From a checkpoint of a small image denoising model: layers 16, trained on fractals drawn by 1,000 iterated function systems, in grey.
Rows from block 8 of a small image denoising model, named by matrix and row number. Rows with one number belong to one neuron. Each number is 200 + 40 x the weight over its row's rms, rounded and kept within 0 to 999. All counts start at 0.
After each neuron's rows are labels from the 100 images, of 14976, where the neuron reaches its largest size: "top examples" is what is common among them. Only what is clearly more common there than usual is listed. The data: fractals drawn by 1,000 iterated function systems, in grey.
# gate: MLP gate (model.blocks.8.mlp.gate.weight, 576x192), inputs 144-191
# fc1: MLP up (model.blocks.8.mlp.fc1.weight, 576x192), inputs 144-191
# fc2: MLP down (model.blocks.8.mlp.fc2.weight, 192x576, transposed), outputs 144-191

gate.407,176,205,153,222,189,241,215,207,296,239,153,268,190,217,208,233,188,107,230,215,256,200,200,179,176,211,110,224,235,190,188,178,193,263,201,248,165,201,132,177,195,148,170,236,188,228,203,188
fc1.407,218,152,236,338,158,107,177,200,169,144,225,177,235,189,227,284,216,175,159,196,182,187,163,242,198,136,222,248,195,220,254,282,183,227,262,149,253,198,209,233,125,237,247,220,193,260,204,171
fc2.407,202,206,165,171,147,153,207,227,183,234,158,162,232,236,211,119,186,214,202,198,209,195,171,251,167,198,221,211,230,191,195,188,234,182,176,204,160,107,151,193,252,194,237,195,198,193,250,179
top examples: dense

gate.117,193,157,198,246,227,185,216,191,257,212,127,210,216,240,211,256,204,105,203,236,163,217,221,103,192,210,153,194,270,176,223,217,173,174,164,161,175,211,187,224,213,228,206,168,186,205,267,209
fc1.117,203,195,192,173,214,117,192,192,197,214,170,226,209,200,313,176,163,267,197,130,183,216,206,175,172,137,199,152,204,238,175,252,226,206,186,211,237,170,200,252,157,207,195,222,221,213,201,189
fc2.117,156,180,244,242,215,116,212,202,209,200,136,199,147,193,139,181,236,80,222,114,223,196,171,245,208,231,218,188,197,175,196,226,167,130,176,171,295,181,214,176,108,253,272,223,212,233,235,252
top examples: dense

gate.443,228,119,268,142,258,192,182,154,198,137,286,183,202,253,289,208,226,228,171,174,123,157,182,152,266,200,201,170,154,239,159,196,263,200,125,155,204,191,244,176,226,247,167,168,179,270,206,194
fc1.443,184,165,303,190,140,187,178,157,223,100,93,245,149,156,211,204,199,222,227,198,185,266,163,222,125,214,193,220,193,211,143,183,158,214,219,249,254,147,207,133,288,216,193,246,188,190,182,234
fc2.443,180,159,145,213,181,156,224,157,209,255,120,151,218,220,189,155,210,220,249,201,236,256,172,196,226,245,174,213,241,252,188,160,184,178,177,190,148,206,145,153,220,185,229,187,198,193,195,192
top examples: dense

gate.131,165,261,264,224,200,317,253,306,196,235,210,251,231,181,159,172,220,126,235,156,193,127,173,171,235,233,221,169,167,172,186,188,204,226,178,172,200,165,197,213,267,211,159,258,170,249,205,199
fc1.131,204,132,259,183,225,179,219,178,219,176,217,207,185,223,131,132,147,211,251,175,178,191,243,193,268,183,192,203,230,165,196,216,175,186,257,262,173,214,129,246,125,134,166,186,226,211,200,102
fc2.131,270,211,270,194,197,181,252,236,227,201,237,173,221,276,228,114,191,148,160,176,240,170,206,228,217,194,268,198,174,143,162,162,196,152,196,239,144,173,188,211,210,199,295,251,200,191,170,147
top examples: dark on light; dense

gate.193,190,207,162,235,189,198,183,245,193,205,184,149,215,199,239,266,245,242,277,199,230,272,197,208,220,246,266,221,222,214,231,178,250,198,177,176,227,166,183,176,151,294,207,152,202,233,208,196
fc1.193,198,170,208,170,147,245,174,221,202,181,219,234,209,229,150,199,141,156,185,179,193,196,176,110,178,200,180,244,191,176,200,152,144,166,183,189,86,214,155,210,167,196,192,194,207,190,184,142
fc2.193,187,184,216,182,197,127,213,167,161,227,255,182,215,256,183,260,205,191,241,195,221,213,138,180,190,192,234,265,164,229,197,176,170,254,204,138,67,245,120,202,241,256,140,207,212,211,252,203
top examples: dark on light

gate.332,273,252,287,150,144,181,170,191,290,261,185,216,232,258,196,266,152,197,207,191,228,242,170,177,174,224,197,174,255,285,191,156,253,245,216,109,208,197,245,157,202,198,284,231,223,224,218,224
fc1.332,228,177,205,229,216,158,190,219,164,240,242,150,155,199,189,199,143,215,190,183,175,217,161,235,172,216,314,113,202,169,221,231,186,151,280,261,174,193,179,135,153,152,238,245,217,169,178,213
fc2.332,206,248,240,188,172,133,199,277,184,188,217,175,198,200,192,284,215,136,208,167,187,218,182,223,194,179,252,149,159,235,204,195,191,178,211,114,147,223,255,171,126,193,297,235,200,216,216,229
top examples: dense

gate.220,191,232,172,195,197,199,195,217,194,265,262,250,206,179,116,244,182,122,233,305,190,199,230,260,181,262,197,232,217,236,199,184,139,267,162,208,177,156,168,174,108,134,187,285,202,234,207,210
fc1.220,194,183,291,195,195,163,203,186,154,280,215,264,190,187,178,269,166,242,244,304,156,143,176,230,216,122,163,201,224,165,212,197,249,170,239,220,170,253,239,189,181,243,192,194,203,242,180,203
fc2.220,193,190,292,175,225,195,252,229,219,154,186,250,201,228,185,157,244,190,177,75,224,191,224,285,200,186,151,188,245,166,268,233,87,150,217,140,150,161,247,193,206,268,147,185,212,265,159,197
top examples: dark on light; dense

gate.4,227,240,233,217,257,185,161,170,315,171,134,154,173,111,203,235,230,214,185,269,197,213,257,136,120,213,191,180,185,160,216,265,221,175,179,162,163,207,257,274,255,224,152,247,179,199,193,230
fc1.4,287,270,170,123,200,206,275,278,219,143,204,114,191,214,241,162,247,136,243,173,195,151,156,149,209,132,256,141,224,216,247,228,212,147,134,218,124,202,94,181,178,216,173,183,205,153,190,190
fc2.4,147,227,189,237,212,146,252,210,188,212,209,162,219,199,198,245,141,99,227,160,201,196,220,224,224,269,180,176,201,234,222,207,150,170,146,215,204,222,230,219,96,233,158,183,214,201,201,160
top examples: dense

gate.519,207,151,235,170,246,115,216,214,225,229,157,267,162,252,258,140,208,210,276,214,253,230,187,156,171,259,163,193,246,189,180,205,170,276,192,311,177,279,186,187,231,197,123,241,212,246,194,201
fc1.519,48,216,253,154,259,245,230,257,166,232,224,145,220,164,131,148,151,177,200,179,186,183,179,217,148,138,224,151,134,222,209,235,133,194,117,166,155,178,142,157,189,193,187,192,212,127,196,174
fc2.519,93,203,300,262,251,214,196,224,264,216,223,214,231,180,182,228,183,216,161,264,216,154,262,248,172,174,157,182,161,199,193,241,184,193,188,167,222,176,189,231,221,196,204,216,170,298,147,168
top examples: dense

gate.404,227,207,233,222,219,272,204,230,178,180,205,131,224,177,306,170,160,195,234,113,150,185,161,176,200,254,166,166,214,240,235,274,178,162,198,218,199,153,200,210,195,182,323,188,223,195,203,131
fc1.404,250,202,242,196,230,232,145,185,147,117,195,138,207,212,232,198,199,246,257,209,153,211,187,187,159,224,149,177,220,138,150,149,223,126,208,167,218,126,178,207,129,169,272,129,206,191,163,212
fc2.404,214,167,221,264,204,205,213,235,198,242,221,255,149,226,223,152,215,205,206,269,176,209,245,153,226,219,186,195,201,185,145,217,265,211,250,289,79,202,196,206,112,149,183,132,216,246,142,209
top examples: dark on light

gate.81,237,218,256,217,152,256,228,194,145,149,134,209,222,120,242,177,261,172,201,155,244,195,165,210,206,193,188,217,233,204,220,119,202,179,141,188,165,169,263,233,168,253,208,249,182,220,188,156
fc1.81,199,284,200,82,208,236,222,120,171,190,136,192,196,235,149,169,162,160,235,167,196,210,252,276,151,230,215,219,276,188,270,163,206,229,120,260,246,138,227,89,262,264,190,173,225,163,190,177
fc2.81,175,165,156,183,142,230,186,211,180,192,188,205,198,186,213,170,212,252,205,205,255,212,161,191,204,187,240,289,202,159,126,200,192,197,225,210,150,178,200,195,259,143,144,161,207,140,229,214
top examples: dark on light; dense

gate.160,203,202,211,154,263,189,188,192,174,159,189,204,186,187,224,188,217,175,237,202,189,149,153,163,211,105,166,178,167,200,189,173,182,168,200,228,159,164,286,180,96,220,215,200,178,214,208,204
fc1.160,175,281,185,173,137,189,196,255,235,267,249,159,189,167,166,211,184,288,188,202,160,261,166,197,224,211,217,233,200,236,276,162,190,168,232,214,202,206,169,138,287,171,123,217,199,103,198,231
fc2.160,216,219,296,154,162,178,267,156,123,212,183,214,211,188,235,150,242,202,214,266,251,221,139,228,190,198,142,302,236,152,220,230,176,232,172,173,108,249,200,182,274,201,264,159,250,154,269,193
top examples: dark on light

gate.167,248,251,153,199,229,300,256,210,133,239,203,245,213,229,159,211,195,211,160,204,220,172,220,239,204,224,122,177,199,206,187,258,202,207,183,212,159,237,255,294,167,185,249,137,177,191,193,171
fc1.167,173,135,331,217,264,184,201,195,202,168,121,125,180,176,240,190,212,204,203,225,159,208,160,299,234,275,229,195,160,132,217,188,156,209,177,260,217,221,231,189,203,252,231,179,196,171,188,200
fc2.167,228,201,193,176,183,186,265,211,239,182,222,196,159,228,213,196,189,249,283,246,204,254,155,149,179,216,153,71,191,180,153,214,201,204,200,214,340,238,187,200,97,157,249,227,172,158,243,241
top examples: dark on light

gate.249,306,253,208,221,217,212,219,222,238,220,155,207,164,168,140,187,218,169,233,212,225,193,209,231,196,218,128,234,222,180,223,203,204,240,227,150,177,179,184,231,258,244,209,203,182,264,297,190
fc1.249,193,190,200,196,195,196,206,211,211,188,213,144,206,202,236,209,238,186,222,241,206,202,212,256,181,179,194,208,198,231,205,220,204,179,189,209,168,190,199,351,222,173,104,184,207,219,205,177
fc2.249,180,160,175,241,195,141,183,238,215,191,169,130,212,292,226,31,166,221,118,274,192,178,203,176,237,130,158,148,230,103,190,225,179,65,224,233,259,178,223,210,147,217,267,217,208,202,175,158
top examples: dense

gate.63,217,156,166,218,159,223,216,210,219,180,187,178,176,228,180,281,178,188,233,202,209,248,150,125,186,255,198,202,210,182,192,238,208,216,202,246,223,219,163,219,184,239,217,236,244,159,260,274
fc1.63,200,231,214,173,199,113,223,224,197,194,153,221,191,200,34,200,221,175,216,147,184,221,192,189,212,205,221,232,198,181,212,182,222,175,183,226,106,186,188,394,185,168,56,206,214,201,209,152
fc2.63,191,149,261,261,253,120,190,219,218,245,140,153,187,271,222,209,206,99,217,110,205,184,201,204,178,188,168,235,175,157,130,203,243,117,228,210,60,197,215,202,226,295,303,190,164,202,147,187
top examples: dense

gate.465,154,167,246,195,227,237,227,158,193,212,233,180,207,152,227,160,203,245,203,187,159,212,238,220,169,223,236,199,157,250,236,173,136,146,183,229,262,167,216,228,153,249,232,141,188,169,198,272
fc1.465,163,208,291,174,221,209,189,190,219,197,227,215,139,190,253,68,261,188,126,242,159,228,244,297,156,170,245,225,213,295,223,205,183,161,149,266,213,200,296,203,251,218,192,192,212,195,220,257
fc2.465,245,214,174,164,163,265,87,175,184,190,226,261,201,194,162,258,217,202,189,254,216,139,243,197,208,182,231,256,186,188,240,160,167,195,176,198,199,241,241,216,217,185,155,218,133,144,71,264
top examples: dark on light; dense

gate.45,201,240,172,185,271,179,299,178,228,259,239,213,192,235,201,251,177,165,153,209,139,172,210,174,140,198,175,203,189,216,308,234,178,251,252,232,173,232,190,208,215,198,255,176,224,194,150,263
fc1.45,179,173,188,178,223,271,207,233,190,182,141,195,230,244,261,194,136,142,179,141,189,202,199,199,178,234,205,198,188,144,190,230,187,218,183,195,203,226,173,55,153,186,321,178,243,212,208,210
fc2.45,220,183,225,199,178,125,248,203,182,287,202,168,197,178,258,145,223,203,171,354,193,202,185,208,205,200,215,203,193,101,171,195,192,156,217,167,105,188,197,193,188,137,326,214,224,203,197,225
top examples: dark on light

gate.559,230,191,260,167,200,223,209,143,195,270,137,179,239,281,88,101,169,163,248,184,173,184,235,241,202,205,159,214,224,248,197,234,286,226,212,114,140,199,187,200,136,196,139,185,185,94,215,199
fc1.559,227,244,208,163,222,243,217,181,190,159,225,238,241,208,168,182,194,167,169,232,265,183,179,230,157,123,186,250,179,238,219,181,190,182,196,198,123,166,131,190,234,235,225,236,201,181,206,214
fc2.559,258,247,202,145,250,129,182,170,162,191,168,240,252,228,238,169,219,140,208,97,210,201,204,306,199,243,303,228,235,172,200,171,130,163,182,149,163,151,236,193,176,158,250,179,213,223,236,212
top examples: dense

gate.97,220,251,191,205,161,241,148,190,185,231,164,197,260,204,174,248,192,199,220,231,218,213,186,282,232,178,201,187,216,216,255,208,183,170,220,187,225,136,192,216,111,221,262,244,149,166,212,236
fc1.97,219,234,197,193,261,151,200,228,222,218,146,180,227,278,183,133,170,131,245,163,209,213,205,218,243,177,194,219,185,116,189,196,191,189,174,228,162,157,277,267,238,205,120,220,231,130,186,203
fc2.97,158,209,127,132,224,173,182,241,181,219,123,174,196,188,187,232,241,188,207,164,181,171,163,230,167,196,268,319,258,123,108,158,272,160,183,264,181,140,139,147,316,210,258,269,189,125,248,236
top examples: dense

gate.508,165,162,190,243,193,258,185,137,153,202,208,217,247,195,228,202,193,147,197,257,172,156,180,181,172,132,210,209,196,195,144,308,203,147,189,146,227,193,186,154,208,196,287,239,240,245,197,187
fc1.508,250,260,177,229,260,167,127,166,162,202,134,186,187,167,191,241,236,249,123,228,225,200,232,153,193,175,161,228,161,196,129,182,111,173,224,248,190,224,202,238,213,169,234,230,207,172,215,272
fc2.508,180,231,194,185,130,295,91,188,220,188,236,165,200,122,215,214,186,281,166,165,224,205,174,149,239,198,203,128,226,301,185,237,255,233,201,271,207,191,262,209,291,227,108,188,190,243,224,174
top examples: dense

gate.323,153,252,275,274,155,248,233,143,215,214,127,288,195,211,235,184,168,185,216,168,185,205,274,205,183,163,275,210,213,245,182,194,157,148,173,199,300,216,166,182,122,155,256,114,240,186,191,121
fc1.323,160,233,330,189,157,205,193,158,165,188,131,201,196,174,251,216,198,207,192,223,193,188,238,222,192,232,163,188,239,146,190,128,195,235,209,232,193,184,235,228,295,191,181,182,214,250,192,161
fc2.323,174,173,197,249,217,156,204,179,104,194,212,183,142,159,240,296,210,189,185,155,164,189,183,207,192,190,175,239,188,248,238,209,137,179,170,206,177,162,218,180,153,153,209,155,220,166,141,158
top examples: dark on light; dense